config.yaml
bottleneck: "vq"
encoder_channel_attention: "se"
encoder_stem: "single"
learning_rate: 0.0015
Rows from block 3 of the encoder of a small image VQ-VAE, named by matrix and row number. Rows with one number belong to one channel. Each number is 128 + 24 x the weight over its row's rms, rounded and kept within 0 to 255. All counts start at 0. Numbers have three digits each. After the name is the row's rms in percent of the matrix's.
After each channel's rows are labels from the 100 images, of 14976, where the channel reaches its highest value: "strongest on" is what is common among them. Only what is clearly more common there than usual is listed. The data: fractals drawn by 1,000 iterated function systems, in grey.
# convs0: first 3x3 conv, stride 2 (encoder.blocks.3.convs.0.weight, 96x64x3x3, standardized in use, each kernel summed), inputs 0-63
# convs1: second 3x3 conv (encoder.blocks.3.convs.1.weight, 96x96x3x3, standardized in use, transposed, each kernel summed), outputs 0-95

convs0.23 099:123117146121100119097125098142146170134105141199114142129157122095117105138083166133148130155141122104128105134135138144142163102091138117086053150134122167137144116140129119172133133125135119
convs1.23 087:205135146113137142143187143150170138141129136135120156107121141141161141106117088137100122123099064097118108140119081154127145137159125119154125106110135096132107138128089117115119127141127112057113124129142100123095120141073108162130133119109114107130124152096129131156125127114143148182
strongest on: dark on light

convs0.26 065:142131085122123161102135093105135129128105113118127102119208143117117114141101149154133133174108145128147119179112141107107142089170133139122091148101119145162107130106123104126119166115138083
convs1.26 076:075131099177093093092167142163117153135121116116132123158116176126139082129198125114158154126110134129095149142128144120123124122092147151144134149097156128124137173082121125123159121136109079117135104138110174087106148123140113122136152098139136132112129151112186134142132147137114150136
strongest on: dark on light; sparse; two maps

convs0.11 103:159137117147149182143123147135091095160128106079113114144113137105127117115119097112119164132125155207123189149111104153112121111157149123120144104116129089132126128123098128105124114118104099
convs1.11 086:163101132122169141130130161120093122104127135136069096068146137094088207090134134122103147083121149080121117107137099160132145145139103141131098142105193137137112139116142128138091104130121105127140147160116114116125111142138113126121110150151151113141140157147115139147110149129116172119
strongest on: dark on light

convs0.42 079:110107117094128126114092130150171141139116146142142176180172104099178154127090115171138150151142124140139130148122161122119144100095104071103105134087126155129121131137114134152135131131150148
convs1.42 094:090140122120130131148103102103134146142124107172172124103153158108140102116084106138102106143121101124185155145150115134164105138099084110140134126140131122086143114148095149100149115157141110154102122119170131150119144160138147102107125149138124163153119125103124077146114155109077123194
strongest on: dark on light

convs0.71 109:094123132139113112110130113119136159153113159202118151095148125121114118156115171122139123136117114073129084111143126118182127105127133129118056163127121164145123150126105131148134153116153120
convs1.71 118:196147149093148151178139145137124141172127142171174133136137130199131122130136138149150136131076144104134132134132146127135143139139157115123128118128131149168191122156147126104161124114156143135134119148096132145125122095124150174113103128106138155194108118106135098157138110138156125139
strongest on: dark on light; sparse; two maps

convs0.30 084:161102099143099147141113109105114110119149132142162157137136146154124114174176140152140151134126141165148116140145132111109101127125112059136180086117083120104126105126110128089134128171118103
convs1.30 092:099170074137105097098143096126129114145122096095136134124135150090131095137111140139115123120165134128120123123146107095149127194155103097137108137136131149105131122185108118114144114103157126138129139103133154133123089121162144082147131197165152163125093144108128097123128121121151148178
strongest on: sparse; two maps

convs0.27 096:139145123170119120170134157146091132153147131061154091148118134116115124105161124117105160146114142143132135139152132167087116135137116141151163097126141087139111128136146130104104076146093080
convs1.27 153:136115131120127108123116107120129133076104232142090136090130126101134200153142140137133136125119133117118145043144105164124147142083151144057069122147126133146156139110129133148111116135113128137123131119146131144139136127128138145127122125150129122131136127125122124133141163157128142130
strongest on: dark on light

convs0.19 096:097102126133129113116115102117130130156131135138138164130176134148158125138117141149156118147148153177139124173138138080119124133093119031108095101119122158133128102120129116095159123123148132
convs1.19 100:112131110116106090128159084140148133130127107121144106150124121101122103130111123086121090122105146131102199125097102112114125148099128162107115105169077109111117117168117141122170135081133140108126096117111170128107108126120135115129161099170062136108117150097150104125172108119149123114
strongest on: sparse; two maps

convs0.20 105:089125126120105108112126097138153171138120165198116138133129124100114105130093170109141134138134118066118110115130139144154142117109132143090059162141128161152149128123117109163134149124139109
convs1.20 118:226133162135172148174138129139162119147128133129105147085124117150140142108121101155145130089089078099123099139164127133139122100165123109125138145083124143103107121120142120125091132131138119106116147104121086129140118128103138168105108140116150103147168118129100133172097110114118133149
strongest on: dark on light; sparse

convs0.54 100:105106142106135122123119132160155138117098125147139114182172154103117134086135112108142127151135079152153092119125103171165140098115147156053076134122135132155126112145118153128131138132131139
convs1.54 098:124159097104123136143127084139156149133132089143141126102139105104142105133133124143132145139163077150152088162149091131137095093162110082169155188114118151076112133135130076099094115138130130146112169081134090153130119125109094086133119129130128132124109114124099138130103135125155146145
strongest on: sparse; two maps

convs0.24 079:170150085165127145142120150123163134117140125140154101132205084069128096137123098132084131142116165141135094102107135129148144131125136117153136135103140155123144134145137113135155142108112084
convs1.24 087:114135122139138111124114130133118149133132162128079105120110129137150141129164137144138128063109136112107154104142152127140147174103117143084105122121180147123165182081105112174121106144093137121160108185154182142133146118184131150124101132130130122140119148111158111127128148132099156161
strongest on: sparse; dark on light; two maps

convs0.22 082:087098146117112106107109126136146158160106158174128166139163114115128124116076172108127149140128160123174103117129129127139139138145131056110134138148105148110144097131144125127152138109128072
convs1.22 089:161133134147129168149176138130191103125135127118125120147172109113129137130122134082119104110109122158153159122129105077121121120116103157118127159159090141173158119143148114156158147087113130120113117151122115142155163140103172133120092131157095105100178127108172139136142108096158130095
strongest on: sparse; two maps

convs0.94 103:105112120124135124168135083151089137178113131058140088176119165109128116143130144116141152152138123132125106154121120169101129127131143162100149103102124091135135135144137128114125103170095092
convs1.94 101:141127142133128128134118132121131109082116187120095133077126120090129199154103085149109104174162164071127094098141076126141132121101137133117116181141151145136109105103140131120137130125145098169104128093109079171116122123135106117139135143143123137104132125152108144139117148152122130128
strongest on: dark on light

convs0.93 097:152108126117136145160142134150099136174114125064113111125113124106142119116126114112125142141116133146144170121149135177084122171139131112129186080100087104121130149114114096112119095116109087
convs1.93 084:101102154141123141122102132117059109110096161138123132133121076128093148126139133149121099130160184137093134100109171173124140142123150143118110104151169116146134169110147152116153134152139099122175117178109176110143102113124106127124147120098158115115104082159128110112129154128100124117
strongest on: dark on light; sparse

convs0.31 115:110117143132140117114120108114136159140103178235104128106092137141121124136118133144140124108128130081099126116115138103167133140085123156106066137127133161118126144127106129143130150128140143
convs1.31 125:183122201115189126178087129126088107149122168139130146109125109187148122127118158162151142158103093127112112131150120112131106106110129106123132147096161135133116148132128124106108134124138147121097122114113116151114143103137141172112120112104131150173120088165089113140096155114137138117
strongest on: dark on light; sparse; two maps

convs0.49 102:069104140113135115103132127112173168124150142165104170123142118135118115139126137133144139128142123119114084114140118096193129111118124156101065155135133174150155119129131122141114165105161148
convs1.49 089:139165113167137155142144134118156129177156080114138108136129105147122086090121127118143130169078074162147112136136143093132078088102057133142131099092114159083092106135111102097109118122162147145126149121103142130130110125114141120135120142106109135109116127127139096134107126102125111159
strongest on: sparse; two maps

convs0.15 104:129155090133129121122119123111119157124100157231108144103104161128118139125100137155155115138107154063095143126121158124144137114098128108099099102129129149104155140144124139150124139139138140
convs1.15 090:157144142151133118119126123086079182136090130107132104135104096154140075169125167119126108119096093124097153133157096137092128127125113149120112143153175128122144150141179137124138133093096141095097152134116121140145120103108118154126157120130140140147127130133105147185080132113155177157
strongest on: dark on light; sparse

convs0.90 108:107129110178103098147133155148091100196135097055121082117117119119118117124180115131135136135122118121130095098156125148137137172147127130173126135106159121146140131129121148115106112145122117
convs1.90 112:131150111105122131116117127132162126086130231183088111092131152119122214128125133150131130134149158142122142073134121129119151121107126153096068126133113159118156121126143116152122114112129135169118148119120117145135123143178110147146135149119128115133114129124096128142135107108105140118
strongest on: dark on light

convs0.47 111:109126129125117115112119119116153165159108172216098152110141122159110123128120150132139128126114130097135112110145152138168144103130146098092076140111112168136138150117102114158126158097162144
convs1.47 101:193125146128166156187124121103142137172136090133095096117129124153114095116109113143118131130060094142112119125140129106113082121104069089149114142083122145106117116098122104088115120132146110151115144127133113139147126128111141149118105127153120129142111152165104106147080120130109135172
strongest on: dark on light; sparse

convs0.89 103:129132141125146165168151122147085093177131106061133108148112141121135106113164146111121149160140128168125153118118109134105115127132114153151164099122115098125136120143121141097114091162080085
convs1.89 113:120142114105130119119126109111079121080107190138129180109096143102130202156091129133116113141188130094142119094131116142119135170167134181119099141120115135148148119150128152136171112075125118133126138128122155165115093157151131128103132154112123164127133134140110114132146147129142146131
strongest on: dark on light

convs0.74 114:086144148142151125143138155150129127163147086088121088135082136101131144095178129155098130135109100126125128093166103155144117177126126123172150150127147101104129122141143133110100102166133101
convs1.74 110:110130122122122140117106108128162106085130192166075150095145121098158149108154145109162137148166128131124157105133119085104114108165112111094104125154137125126173127114168130171111084104125173134092109101114103157124149103118145113137085148135095126121143096119095111146128112135114145116
strongest on: sparse